config.yaml
model: "contrastive audio-text model"
train_examples: 26041
spec_augment: false
encoder_moe: "top_k"
text_encoder_head_dim: 64
text_encoder_inner_norm: false
eps: 1e-08
Rows from expert 2 of block 3 of the audio encoder, named by matrix and row number. Rows with one number belong to one neuron. Each number is 500 + 25 x the weight over its row's rms, rounded and kept within 0 to 999. All counts start at 0. Numbers have three digits each. After the name is the row's rms in percent of the matrix's.
# gate: expert gate (encoder.blocks.3.mlp.gate, 8x160x160), inputs 0-159
# up: expert up (encoder.blocks.3.mlp.up, 8x160x160), inputs 0-159
# down: expert down (encoder.blocks.3.mlp.down, 8x160x160, transposed), outputs 0-159
gate.30 106:473521551527500500514505500542498500467512519500498469508503437516441521500514469511454511500500500513538500500500500501493470487466473515509486500457500495500514445471500465483514500493500477500499509446489495453500500467500513456500500567485444500500447500509481442494507539500506493500500500478474500500500500508443501449447500512510500520535464552500464552540500494500500508504504500500471500500500468537500532524455533444547500497500512534476469521520493495500535488490535500
gate.31 100:500468514436512508500501469440506491514500510500480463500500526534500500474500550433493491501502544493448500469529446525522500500500548496500526546508500556501500500530493542490485487500512490550495500500491500489542519500539533539500497481496500488539497503453579516477500530458544516500500481502541500502501540464482498500539482500520500491500500500473500468500500500500489452493576500462500499500456500496528458502506481516499500500465500500500497500465499486531536501500456500
gate.32 098:477488500500552493450486500470486500500516500496502500543500521476500473500493567549500481513471517500499504492529459567500516475500500485570514533555467543485500500528539500453467451500525500554500500503503509514500500500500500544529500464523501500543515482506500514476492525467500500560504500502500512500500500500518502495500482487535520500466536500499519468509500474500500500432500495567557500527500500505500442508523500514533503538500488469500469500470500493508516500494500562
gate.33 093:476512539545497511500451506542515499441500464515500514500485500510468530486476501487472500500482517484535500500495495520507500527500539541495480500485520485500500458463500480508489507546494457500527523500502515500500469500482500450500500500500471500495500500536439466451500463453530500473500506500500500487500500557468504500457487554507500521500481525500500550500518478508500506472500502441475463467500473540488537526465518440531500498506578468521479511518474523500492469472537462
gate.34 113:508500536500500486497527514491500481505500500526504484500500507483495500534500490500478504527500560503483500488496516524502450500476485500443511500500500486500500478488482500473500507497537500500491462459443505500500500475546500500472490500453467528500500500507500490472500493500510507508546562407458556568500550486489500500469466521529541520500424500532500500501500514482458513454515493500501466500500523518525500539500535500500491471468492474500434552500454498500468486500500467
gate.35 138:500527500498527500492500505485465496525519516500500479532530504500549456464500525506500502540500522503464472472485508500489486479464443461500502524491500462500479519493476465450500520441500500489476500477504500523478530454521509516500500538500465451562466476473551492499486541539508460557508502500500500513492530459564500487500499473521511523500465500488497500506500500493500517544500522500562497555505500467486500510521536484513512482489471490456471506500500442490499514528447516
gate.36 081:483517541526467500469439500500494500459500474496524572500494473522500500500466500502472470495520500455513500500455500500475483473544513500426428500549490515437510500457500484532530500502503500500500500525478500500505463500517540500500484507484495544494471506516461470461500506455542500491490524465500500500500531556500482500445500500527500500500466500500513525463511497524500449500451511512500500451453471527513529524500539500502490500485525508500504523524477508464500472495491500
gate.37 093:519517500496491469533506500489500480495486500499460524495517527494500495477472565457475507500513500521522541500563500500511463508468572501551507458477492500500500512482528502467447449557500482564500494523519487522542492473506468507500543517500500500538526469464500549500500532500500503554453522500500500472557500500459496468528449526500520502510500531519455509462528500498474526512500500478500482509500518500504500494482479489492488500522498479529470492481509475517559500490472512
gate.38 109:478490561547449527500502500546500532500545479500489500500505453543473559500480500500451500498482541467500500475460491458500505505462484526529471518502500494483500500489466485539564500479522491445491500489500471476500500481500493466500499516501500520500500500484479481500493482490502479452500498503463500500472500514466507502472484493543482570505457464500501500477500468451457561492458525525500500499503459503511531529500562500503500500508500508500532519500504504500500463458451500
gate.39 129:515546502483484500500491500500500426475436500488500556500500495446481460500500501500500518510529513511483500556513500539500436513500497491500521448468453500527486517475500459467500500500500470503500500477528522513486500500506469482479518538500482482511529429449521526470522528502500500569517518529483500500527470514500485500502454539515529445500451534511500504500500492490500500567520500499516479490486500492500513500494529500521494500531541500490500495500472500543501525553487472
gate.40 087:540500481555500470500545534514526497500541500500496491500500496497500503543488500474475530466492500477500476513549477536500474500527500500554473487500416500500537493505527500490468440510487473519500500466517464512477531476439500479500534500539485500531498502442500533493500526500480476517514500500530507460486441500500500500500501533506537525513472500536509500431500514546500533542527500500506500529461500487519492500500500500483500500510467479556470500448551500500502518500511482
gate.41 105:483589494466506470500490511540516439468445500500478578500500500452500501500496494514517500488531495500546526550513526510482462500500487500503491436447486440517518512495493481500415513504494475530543528515523500500500489500475485500483538528506468526496500459500491474477500507502483478520493512514498499467511500541500495500487502517477510440512483539500500542488498500539500526540479500457500484500500505528513500500483503476500471500528547500476509502505500489509503516500500451
gate.42 076:490500496551468484501535520501480500500493569494500500504548500500517478545553474501488500492481479465500478530500468500500496500451453500514480477468500545500537500460500546477500500500483501498500500495500500514500534499454500447500529543499500500500500463500496500529500500500497475500537473529531523500527500519537500497533496487514500489500509528555556500582500500485488529575496492500485496500500526483530498488545500500472546500517495488521470467491489500537500553569500526
gate.43 105:497546543500520500466504511533500452471539481512493500530469442500459561517500503500460528465500500507489531540529476500511500492487500505504475487500520442500519471500500454500528486530495500476500482500495479525500481455500486445500526500500500531500518500514467496456500503479547473500487500506484535496500527503500500453456459500539507532518452509500467540500500500501500531500500500500489447486437460518500541514500540480543521500515526500496414513500500516500500460506500500
gate.44 093:500449505539482500500538555518500500491500534470502472514546472530491500514512496476500548465503477485502490540500499492457486490514492496521446540483425500538566500529526505500554500500458501486471523465534500500500513500466535488500492456531483476500512508476518478515501443514432477479497463510500521500518469492493459500486500474496465494507475494502523508500478529500531549508486470500500500519478473500500500511516480500500558525500448478532494482494554517500501502500497457
gate.45 090:500548520500499454423503517525509442500500529489467500535542482558500486500528526527487500473500531477492500517500516489473500428500487500549485500485500477500526475485500502461513511500500476539551502492553471509458500476546532541500520533483446480538463464467550502460494536500509500491477500500500516488500500480500506499476500493500500496519467500453513510500500487547500509552515500500500468524500496500549500512500539478521500474485476466499496500502500471479560500523495496
gate.46 050:526500500487517520493500500466500509536473532437471500500553499440501500500508489500500535491583509480500500500500500500500503500548510473500437500513465511500554500500500500500509500500452532500484500509518505517496500500500500530500501500500589497471500500517500500564500523476524500500452507500550454447535469500512500500519532500517464462480530491460531500555500537500500500500500533520500526534500491443489476457504482532500500473484495500529527500476522500508500500555520499
gate.47 111:499500465485500524489500513507500507500547488507500437536500500511532460545512500500477499533471524504437459500500483543513520465470472484500494540482535500483500500500500511500528466452511515452469500498476451514451516473515528495493511541487500460500451500481500500470494500496500460524500500500494513500484531451538500500500482447500511542500500503500473485535500507553498546522500510527569477552453530500516495505534500500531526489500487500464433495500500505477534483529500510
gate.48 102:500444500533487503544539446500470536500527482500500473483500498500475485513505507419500500438500540500498473449549482453500533505500500500500478500503519467500500500575541500464481459500512490520500500496499500507523574482481513515500469508552500503522508522478536528489479503550507480477500466564512512500491518507483500500517479500492503500500515500500502500486500486515484560522479500513500510522506489491500500500573467500469485477500454480500500514500554523468489500500476464
gate.49 123:477500500499491457500467500507485500502513500500456470540500553476500464505500566412523523500499522506456511494526502500541485500471544487490521500528500482537498540484529493500482500525500500546500485533500504500588485513500551515508500484487511566524564489451500500482516479503514495453495502483500521508500541437502517500547505510500500500506487480500500463462483534500500488499538550500534491518492500496516443500495491500500460477500514484517500500476500457500516500500488507
gate.50 078:466500511420500502549500515500500500479500500500481500500500507474489482500543500533500500500553519504538500484500490508523494444476500476491458500466500500480494500528472500445436500510498484550500539550500500472500500500500532524492485591534487527500460480487525500498500574492500493500493471523500493472500500494500487481500462488530500470500511500500500482530500510543460500543532500481456539455500500477427523500500508500500485500538497509500500523481516473501564500500492500
gate.51 076:500500488503500500500543500470500500500549500504500500496518500500500500519529523450519508500472514465500476501513417519447500500510443505533500528500500501500500567500514543399490502500517482526561523528500503500500502500479500484444521500505500500547544500487500570526470483504457496500532500495527500510501476500528518500560477500500500470496500500511528500477465515518500506479569500523485517500500546500540468514525500500500464475500484475500500500475500483500500554467500511
gate.52 089:530521475500491500500502512500490519522500500533524508500587500529562500500500541459500500500500500500500500495469452474480501500500500467473538500500522458516462562450500491514516500500527503488515455431534500484500522523513500544500510550493434500534500500448500500500488529529500452529500500500500506518500502500552488500497500500512500500495485500494516485481509500481500514562490535500500513567477500461500438522512552477500542509448500500473463529518521500500500500500500500
gate.53 120:515488461474519489547500472500500500542511471500473459561478526445498483540466510545525495500492500476468469495500500517573496482485500466500500491500500549501486517511500540472474473500500530501456500574453515468515515561500519513493500500511512504518500508500527496546512500500500485552500525509489500500500538457473511500526489474496519497525508500509484441500490500519500500472500537517527500496518526459449453507479432532466467500508465490500474517489500500522479500500500530
gate.54 097:495504538554500500500474514500512496436500500500500544500500465473492500500472500476468480500488500487533500536492500505488484500547543525470441497500497500474497449457500465540521500500500469500501500479502500516524458498500517500476502486472491544486491497524465468457500467463500531444500482486493548500500521551502500500463517500510500535516462501500500545461500502503489514456479507454500500452453457539523537528483526462500487467500538466521500523525484526500506464478500442
gate.55 102:521472495541500500484531538522500474479512554485500500525535467526495508508500490486500541453500459500500478534516501506500486500496478499549458500471419500500574498524504500524534511497474500500476520467558450535478524490475524481500500468530474472552503489473500500500483456518423481476500500535519524489521500500500473501489483469473479497500467499500527512482472516500531543509500466500509500524500500510500500514523500477503543520500451461536500477500551500500523517500511456
gate.56 087:513500466560500495500510529500498528480553500500489486500500477467534507500493500450475572500503526487509520500538496500464478508500503507534473500453457442532556521500540509476483446528499500494487481500518481542517506463445504497485500500547500500566521500488502517544500480500442465500511500497522500492500477500505486494518476516496500512520471469552488500479500502547476553510515493485490471512500466500537500499531500501497531500512478438500488500447521511518475479505483459
gate.57 113:500467500486500476557539488500500479483483493522459502500500537481500500479470509463467484486500535523500513504506500522500445529500573500543509471473500546500500500512487520478453454551522475525500445544500498512525502474521500500485521513534477500558481476476537500505535497537500500534500553497509500490504507438476481468513455518500500508500491500512459506500500500500468543494566471459479477500500517498516500512500440486484500508475496448494480520488499500500553500482472500
up.30 099:519458496510492500493522534491541468500510500500524500500500479500500553479495487444519523428500500519477523538509476525473500500517500511500470532469458500512521500543521507570500528500487500500460493434500488567500524486495487500506500448527496500495518548449500507505500473500483486470521489541523521500502500531470500500503500523466485489502500491471522500471480510501556523500500457500502500506442454500500500505500495500516536497482458500500464486488494544575500482500496438
up.31 097:493461500429500500500500500452499498496484500500508474524500500555533484500500521500474438493505500507471500451497500500500500518477538523520534532500496550461469500543452533494484500500528473554499455565500528488500502465542527537494488486493471487543500514479559500467521538467552484521497513474502494500494543500500499500494474500533500500502500500459488466488500491493500500500500428475487500500500535529529490522500464473500466500465485500444499532515500500500524500469463500
up.32 092:500471502449500490455500470500480461500526454503511492500478512499553500500500500554504500522458521452500502500500500500500477483522505500568535526500487500487474500500533522500486441502523452530517507500479500507500500425506500500500497500500500475549500464500500493466500508457500477553500551510556507500500493462520500500500500500560500518500517483500503466500500500530474477426529505542557477500460500500505459500500509502500500558510486500448460500500533505511500500468485522
up.33 082:497470493500500500475500500500500484520504500498523459531500486543453526500509509454500537421500466507481500502500500497500500500500500500500516534481484504500544500570508518540500520463500524531450500440533500528498543467500500504526480452542500479500482500500500500516473476500467500469505470546522500500501500508445499511500475480461478502500475517500508517519478500512553500500511441465500513539465469500511500500503466500490545527500433500541476484500518520581500508482500463
up.34 099:500500490516478504500532490451464500518500485500509500518500482500500500495500469454500522500483500471449481500489527543500505501529486500489500544500513500500462532562500530500496536453500516475445427485500500523500545520524494521481492474500486433534500541424500539500500485526464441540537500486509500520500493500500490500541481500460500485513500500500512471513511500500504560474458500546500500527453500479500488509543500500500546518462483466502471500516481535500472527527477510
up.35 175:500484475508502487476521529505536498500483504464470536500500506494474549532516498500534528463523458478550519526537479498492523500538533502520484498520469519517531482534535536532495461515461500500516531500525500507529509522460503498527527464500532527465533528520500511523500488500500535467473496513535469467521462529462478534500518500463467477462540500518535500500478516500526490478503476485462536462515516523494500462497457527470500522529522523534550461459522524536500517500546500
up.36 074:484532500548493500474459500513500521469500450497503500500484505457500500500483517541477462538485543489532496477490500500512500508536500500479454500539500486500483500442510500501494484505500480498562500549471500474513443515458500499500500539469508529473500474550480500500521500456551514506485506487481536500500542502500509478500571529546500530500500500500500486448500485500469447491500519550500497451534515500500500515469500500500473484500500500500560515521505501411500483492500490
up.37 087:502481524423515546529500494445500500539475490500488456500477511491510458504507486517547481500508500494458485497458523527504525512517500465477515568538509568490453503507500500505522551484510526500475470528466508439500507533534500518521475485476506494500470500459547471497533518484527513501530490457492517521500532500500506500500494481500500500496500492458500456551474534500500425483500500514522528462500509476500476511500505530507512456475500518500482500482473459500485500514502519
up.38 099:446544500500512500519503504520507500515507506524495532516517500518486520532529529542478485485500500475546488521504482464556521474439456511535455473500500500522548476474500480486500472500493526488549550500514481500500505458479434463537539536526500529500451456525500490517497548500499500500468477500466500500500522451484510500473488500518473539500496514500491500519500500500500507566500478507451496493528513500477500500500500488514540468541500528520544500500529464472555500474500500
up.39 131:500495498488543537487526495494474541540559500499500446500500525537538500500500500506500500537481500500500476456485500495518544500500465473482491557547544520473490486496489518488564467475500545480472437522470500500503520481512500551500479500470500488542461530508527499500487511528494499500500506446500500533483500442495500499519500453500500553487500471487500467541500500500489500471506516561536500500500500469507467487500515527500535527500463500484492500479518466500501492500468568
up.40 089:493500515451493500493500500468456524500486500510500483500500520529500491500500500526522466520500500527500514471474514488539558509503513483434526512547572545500462500496481482522500546488529500500500472541500500494500475500564537540496500505458528520471500500500523475486500500488541538500498460477471515545500577500478497526508512475505479492485527500460500452532500474500500469476491527489505500513531514500476500500500529517500500455463500520460500543500437476460491479500453511
up.41 101:495534519472511497520500500500498478491466480515479528500480500463500479542476519544500500525527533513519553536518500505529465500486522500500535426479515500495459507488487482445442530544527478511521506500500539498500491495507470503475533530500501522441506465500487500500521512484510515530463534469486477500500476500491531483501456553503550448500514557482443490489547488504465500500528500476476500485510536500495500517471495490528455474518564500485493529523461500490500495501500515
up.42 074:529500520473502518500481500500477546500556444500495500500458500509500500441495526484535522516478508499483492465500508473532533492547554517486486520535546465500455470500549464552528500500536504495500500473483515508500500500500500548500493484451500500500500500490500500442498486487507530500511500484500500500500500492449536500500516500463460515520500477456499500431540500512487508441500561490535500500490470494500500507478500500522456500456496509489500503519518478463500416494500487
up.43 095:495553510500535500475500466476517500482485500500508500500478509500557478534500498596508476552498524489500500472454500556500524500492457500500488494513500456511500500452476469500513500500516507496510509553463500500463500566500554511500502545445500500510500476539500493465532489465531520513492503509464507482483500509567500500500500500550511511488500469500500500506500500500496464485500500558545503470500477500469507494495538500526493490534560484447479500501500498500500522525535511
up.44 092:500500533546500500500527551536522494479500500511500500509514463554481534528500500473491523450474500500522476549500500500459469485499494521527478518465428486500553465514513531511555528530480475485471525500500497502478500488500492476500509457536463479500500493490483500519500459500461468467514500499498536500493474500466486485467500518479500512537465527509499517500489511500500541514486446500473455500465461500500527548485504463500548548497480471550486500532511534505510471473525464
up.45 081:534450500547493500554547562504473486500497561506526500476487463500453500475502469440495500500500425532519500529529500498503500522500510502500500500500487538510518500500513500545500541500465480500464517500502505530489556518500452500514466474543504485500524500476490493518509481544459500496500542542535500500507475533447482500500474480454476500502500559500489512466500510500543536500500470462484517498484466502501500500500500500489531522498489538500500488490499526538500531500525448
up.46 037:500555500504512444500539456471500447477500535526500496505513473500493500563484512520500474500568495503500500518509500515598500549500497500540500500500426500525500500479500500485504500500500521500500500500493515500500500500500500500500443559515466528489500500482546514514540488500538543489487473567500541500538500500500465505500494493471500500500485500500500525547500509476522500500500500556485500472500491500473500493481500483483519500529442500518500461512534461523500439500491500
up.47 101:482500505500500473505475499500527495493461500482500500485500494500469500485500488445500520455536469500576534546500531480500500500500500513465490467493471549518500471544511500540439542537468493500516541500551539500500489522500500527507491465546524529447535520500506500531500510503480528473500461501523482498482500547480500520500500545500500500464497520500500513478500500471516453500500483459433529459500460500487500500477476500488478471553500500527571501484500495535500524486500500
up.48 113:542563500463500513459478500476500474500507534477475505500533512469533492489500537562514513566509452500500500546466499500500500500500500467494501500500462513507517520430486500524508522464500536487500472473526500500500500533497493488519536513442513500500510495483513508515523500457483500536501504471515500497536504461539500510518539462500482490464508474505500476520500533500530460509535556519500516522501525500516500466458500500532539500500530500500466455477477460539533495546519548
up.49 143:537539500507500526519500517503500486500482500479500500500500436526498546486534453559477482496517462498545482521508500500459531471500469500531500513476481500464529477538500500532516472500500524500486500481535500514442541475476460500517517511500497448474450524529462500526487538500462515534500488539500472474502465553500500515461516476500462500467500500505535528531489494478536519516468453547486530500504516500500547473524499515505500526503491534481542477500522537523522530526520505
up.50 068:500500500529500500509522500500500546500484505500521500450500535517513514500451513495469473514541464500500549466500500449500475516497558484497462508500500531500505500500493500528498457500500495500520500500500500565559500500499501494500500500500465500500500531523537494500500500500500530468500595529473455500534483500509500500500500500503488554470500464509516513449506500488500518524530500500500499500465596506500488497500450500471461527500470500500500476505500500446500500523412520
up.51 063:456461500507542438463500480505538487487519500514541516500483500464530500520518500451556500486470500482536462490500409534451483494500500512537486500494487473500464529500531500500471528500516461500500532492513514500487478461484508488458512500495500500500547500481502539500500469500475500494524465492519500500500471490500542466500473500500532500500500464517500481500455500500500487500572490500487500478500551514537477500500490473500432466535509491500511538474525494500500573500499503
up.52 090:500470500513500516500537500500534462475500502500474496500500500477431548514509452534521500500525445479533500526542552500500506512555535514551500500500500537491541433544500500461508500500457511543489546535479500500500488500476500476500516500511500500469499500534500500500500493500497561473500500500500481481485475500500473500516485493500458479500522481503478529534478500511524493451510481449457500441528490500535541500500440525455477514537500547500526500500499521500500527500500500
up.53 151:492500478477500485556492464500500524516524451543485457530455524474502494540451482500500477500463512471478467500461527507558489500490505517499530485500544534501465500505500541475500500518533500481467498552439500443497485536528491512478469500485489499522473494500487491520519500500529466539519529500466508523490536469459524498500472500500536510542513539518460485514522461511466497458497517500493468475500516497462500532469463500493461504500478470491466537526473522495500499472500532
up.54 092:489500500517484500500500475500500535500511447515504533473482524465550500500476500500481455537479546493525501481500500481500500512533500506478500500539522516500457500443500530492481479521533479500548491539463517458523448500484486498483500537452513517500509481536476514475537500500561531500509501459500530500483539492522512473506536524546512530500532500507500500460519496497450465500500527539499500444523541485502500500500545500500457482505554484469500526511495493423500480500500527
up.55 115:500500525548475474490524540526542477462512517516532500518509460500480529530483467459489521448466500478500475551495522500500465489491485500541492518455500484531541500522505522517539529505485500485477530462536486507466514500479500474492500463540456467543481480500477500500500463491453467472527478509496528500500471521474500500472471500478500500536461527500505525500495500518523535487487442489484467482477465500511524539500497461493535524499476452548492500524500533519514493469533453
up.56 086:481446500554506466518534500532519548468564461538501483500500484472500500500488500461500547441463521491500500500516500465487471509476500520515500504447485464500542489500503500476508440528521500482500500487510503500500493460452500488488500492520500500531494523492477500529503462500470443500523470494502521500500478500496518469485467519507500534542500500559500541469500491541455563500510470491470460471500500516538511500500485476490520510504489443529506534472530500500481500480505458
up.57 107:500481514408518520513489500458496500547491505511485464523487524509500462500500528525517465500499500500500500475500492523540516500500500484494525546536496578500466508489500500493524500500500524516483500563456500432511520500543521507517500493475500480513465523475551481519535534476532520518500506477524481504512521465479478500526491482521498500485507485449504456553476525451500426492528474500508500491500500488480500502477452522500482500506500522500501508500500466500500500473468568
down.30 103:500511500527520451432447500534500500493526479448509518509548487532545500541500531500508509500500526453513500503497500500523500454472473448528503509522500473500500490482451496491494521456474500533524489435544503522500526500500487520498520502538463514500500424520490492477491500476513500506457495497533433473486500542500519500500523500475510495497500500500500500500464534500482461500550520548500494500500528485488453498529500505477500501493454458511514482488553500494528507500520538
down.31 103:540473500539500500500500508480547445500473456500500500500500500473460468500464492505500540500517500500500502530526512527500500521511538473516500449478477500465503500507520529486455484507500513533481500451464530494496540505555487538526448495514526500481500459464516515518500500500536500508500520489553492500505500498432484479538446564500500494528452580488500484500496529500471495474527500500486498487492500470471469506484500517500500455516500499553457500500501486538521471500483473
down.32 096:500489500533500555513516503444530500524521462525500500482500500522528488492488518488500553477471547500500508487513463533454522480512500492460500519490508500500500500500500500567476494446524506520500500409492489511476500492554440556504521500481500500528470500488500496442448503509537480500500504500498500500486500525505500500502458500500547500515440500527496512500483522526500500500517477515500470543441444495500478500518500500513524500484500478500423536500500500500473500503500471
down.33 087:514496489533500484398500518500535500513506500440500488511500499500519500500514540500477464500500527476506513511491453493500485461500458438500525498500477486494489500456451500505498500455490500500541500500528548538500546499500500500508542545551476500516508469481495487480506531506504500498468500483547466500500516500470500476531522500494517500476525500495532471500467551467500500500544511561495501525500551500500438500499517500479527511474470500500500479496565490500546500522500522
down.34 109:514500515500473451445500500489517515513500525471500500500556500503535500500496482483445500500512498459527546507523500500500500463500498468554525499527435506500489475477466500500497500500483500513491500444519511504500530496500464477500570512538479500522500479493459500464500500527500500500466548514527433491500447552500464500500500542462522500500524519533500500500500481462493500500500498521519495526496552482500500497545481472460500564444449476500501500500500500500540500520496528
down.35 136:493486500444492502480500492540508500461473474468465562500541500473525490543483500518529538502544502477522518537500516475539487467463516500533484483479485500543510500540515500443460543535484496551511523514544505471500434509500525530495500445500500521491513460526509500509500500460488508493487478462513458466500508517500500523486500500500513431500521479470495500542483474519506444500517500488476473450524513500482500480485500529497500496552490509500537498495496483535500524489500475
down.36 081:520500550505500507580492505500500500500529500558500500499480474502516500500454500533499500486519503500500500500496500500541512537514536563473495511500488500500500500518493502490500522542500500500475545500477470456493455527517500499454425452450500500497488500500500522489500465500539500490526500513434535489500494500500518525437458519500525521537500467481464520478513445539504500500512531483500485491471466533466552500500500487525500485537506469522500537500456508506500465476463504
down.37 088:537451500500500500483500501503533500500488505500500471532512519500498489459500491460483510496500500500466536500500488500518513500522565439500485459500500578470514529505520500495447502568500500512500502494500517512507500507534533516477500500498516500458497513528523524543498468500497562500500494489551506500514523486507470499572510500511491487500500500442495500505500560509500457490550482469498506453519500474444459494484500500465484481522456500530485500479497494517500498463487428
down.38 104:500500523500530500500517485468512468487488512504514486541470518500521441457471547447500475500450514500500458500500546500450477577516528555487516500482500467500500522500490495501500506515534500468537493557477500501506479525500500500500461517459494449513504500500500513500500469500500503533500500486500500500500571456538539500540500500500500500500500477479509487438523550530468531476490500469517500500513420515500500517500544513533500500532559488500512500500500480500500479500500500
down.39 129:500481500550500475456518509474500514562509541488528455500518500470536500452500520439474474521515500500478500499500474491493486544500470452500516500490478526500466516461479500501500530500500500448484500500450500490500537552500500500534508512500483467514488500509500503500517474537500546475521532488520510537504531484500500490500534515478500509507450533503520473481458570455500500500500500529526562527500480429531446519463500520473478524484470491517500506500500500500491471505477522
down.40 085:500500483486426500500500454508500500500500500500500500510525525462506500500450533458459466500489500520500539473505500467508500532488548500500512434500510523500480500472498451448461536558500469500500545500489543500513479500491500501470500514500500480460500484500515539462500542500532500500500475455500500497514544485509500528529500571545500464489500463460500500500539511510454500500510470486477512539500507467527500521469544500487471511507490504512500501550472461482500492491466451
down.41 097:479531485500485500571509467500435525500489488518483500500469500511458500539500505535516471473475487530500500487497518521490494507500523608493500488500527480500518521511500500503500459500515495500478500498490468500500483500479500462481484500484506493500500501465500506500507500501506445533500472539454518487522500495515500500479457510530511514500516490539488524494579434500472539500489500474492435500500500538516571485510541462537500509500569493475503498500458506486500509502508481
down.42 074:470500483500431495503461448509500519525500504500533495514514503500500500555443519500484470547500500512501488500437501503536490500500500500488500500477563513472512500491500500500456495521540516500476528500483515450495515508507529467500447520521500467500444500500500500500500500479537521536511500479500519496500537500467545481500500561515584500560503543500500480527500498500500454448485500500478500520518529482487528529500500470560500500500490500498517500525456519458500461491497506
down.43 106:500495502463500587500544500470517491500500500530500500534500461471471500449469500501500526500514465541450507511518500506525500537509571505500460482496513534451539542520500446512499481567500561511475478481471500500500462500500500548471459453474512497466500540495546494535481500506500500496500481500452567489502510486500473530500504485518500504498500472464509469511500506527500500530500500461500495492501500494500498485500515521502500488527500500519451520500471500500483491494466455
down.44 089:506483500500500449500509522540500468460500500454513539503505500515487495500536502500537500460503476488544476524510500500495502464512477500519487528508474475525478500500507510500522500438447477500562500491552489500500540500483476491490530525547500500529520459500500489500474500517500466500478500500538479449499475525500500500521504429480500500449539479489511570494451500492556517498500500525497515517500511558485482500543488500500508506474508521500529454475560502500545525513500541
down.45 090:534488486490505442482483523536507500500527488500493521495500510495505500500537500500548532482515489489519500515546488493529500435504467454530500500530472500500492496515538523486483500433461510522550495500544478512500547491500505506513515501535491522512500465500500500500500515500475521477500500469532469500510463522497500506510500500471500500460549466517500518500433491500548500511500537525500500506543500500465444482544476518460470478482450527510529462450555500500500559500492537
down.46 035:496529500500500549484535500484470445500500500511557481500451470498476500477501500500525500500510500500455507500512500500494497500516500496491500500485500503500449500523500500522500503500500492460500572500500500528506500500542513500500468500500540533409549505497500492500500480498496533435500524616500500519500460500486500500480500525499474500479466500500550525500449500500525503474500453483500500571500451507500500554500483494498500454500546524500520498523512500493495500496498500
down.47 105:500500483435478500500493500544451500474510500500475537490497500465500511563517454562554500497500480470500537500500530487582478500495488500523503488482508550535482492533539549443490536500511500500434527566500511500500500534502537501508472462475509534500500482520500500500500496511500500500510500461503464483491484524500518500470480500481502500523554500500480500500519500524500500480500498500468474450500562514482532490500448500482500468518489493463523504500463500500465500503500500
down.48 107:500502500443500553520516443468485528508495500500486446486500509500481512500500524500500500527500488495454559490500459500475539462500500473500503473542554483500530500500500450528534478523500543535486451465547494525517475473500532467456507500500523535500500515500519521505450501465513497518515451548489529499500520490511511498563500490545500491504500475500496500509500500530500463533507479519536455514469500500490478516531524525524528494506524495469457500495500500500444500500546470
down.49 112:500500434500500500500500472500494500500500517497477532500505470471500532499528489530478475567500443500522500501500500500532553500500482500515477488500474530500505515508472500488507488488495500493500500493500500510482479495473500500500540530525489485500484500517512500524500531564500468522500545507476456472477498513566449534483500454524508500500560488500500500530515451481539500533515513528555518509490560495500512458556500489489500521476525546416500471503492531500493499555500531
down.50 070:522512521559490500423470500500500406500507475507500521565523481500510465500465500484500500475500536488477500542500544500500485500492473500500535500500469500504491457523476500513454511450511500473551498475532519503445495500540447499483512500500500500542500514500499470500495511475500500460502500490500523537500521500493500494492510546470500500501500500526500516494446500500530500500486500500500456569500500496500489548500500549496500510497449454564520500500518523524500488475527505
down.51 062:508467537536557516478470554478500500500517481510499575453500500500503512508463500525500530500538500452500523526500536503500456475500489500500500500474500447504500427500514500521540500429536500500500517500487500500453510524500475500517474474468500500500444500507500467545513485496500489499500544482500463500500496534467500528468500541475509493534500530503500475500468454542499520460472500538500512500500440492500507493500500500497546500557532520500500500500471490534490500500542502
down.52 091:515500500411500546553495490500500500480500477500446551513520500500500485516532500500500525526551500481516549513502476472555500481490528482500500480502522518500500524500538497500500500539475504547493500500518500503539416500500500532500518436500546542451548506500500540500507500501465500500500467500504500500507489500500474500500500500500500404500500475483500474544486500500500500507500552489500524472500500500500494463500500535490498475538534541477500467500463479500462500501505500
down.53 131:537481497492500506485496500486494500540551453488471458510500537468526500480524520500525500477500512484462500536500493526500500500542517456467494518537486531500500500480524526500478481500529533519500500491432460480519515500538472500562497500490500499520518515452526527500499478515515500500493500510500518510533521468495496461537480485458500500460504500539533481500468531500522500474539528526518519518470509446500452476504500546500500507515465469500432467455561461512500500486469539
down.54 093:485520535487471505577500499516500502472500500561500524492500500500514500504460471525505520507522491519482500503500524500535500544500539557500481482500509500500503501527506477500500513563500500500471500515500474474489441500500500489468454462447495500470489506533498516507500477490524530500519500511426500500500486537523511538500500537522514508547481500489455511504533441539486481498500500456500500456503459500500554500485500487529460500527517499500526545510421509508458474482479500
down.55 105:513482500500544459500500500533516500471498499454500533500508479513482500494538500500537500460500466487533474527516500512490500500500477500500500521498476488522491492500500511522518485443444498502550482477544476526507545490500500500499528523541500500517518471496519488521478506518460478490482500509535480448508472525507459490500507434472435500450539476500500565500441500500557500500500510519500500518523500549480469500540474500447500500471496523498520451466554501500500532518514525
down.56 098:472500517527569468492497534514516470464500531500491529479502444494500527500525479516519500486530500496539460549510519509472478500500452507500483500500479463500500458531496481529529493438466500500500528529532500500500519488484470500500540500528480510521509506500483475539493500527468441480478537500515467500480471527490481498468500469471462500500506540500503556500468486500546502491466500506487540500487466570499537500497461467505500512500488546452533486502536520525533500500524528
down.57 114:535483500500500518500500481500533460534497448519520448500500523500472500484497508500492500500506506500435465500529513509540524509515500445489491464493486551459518500500514500476436470509555543532512521464500493499500530517561493500500449500500500483482484500471518499500500461489512534500500503500548520500500527467480490500541475514500500535500487500472500465500457539490507500478532532493484509511524500500456446500494504552500463480500450472567451519474528500500500500484462490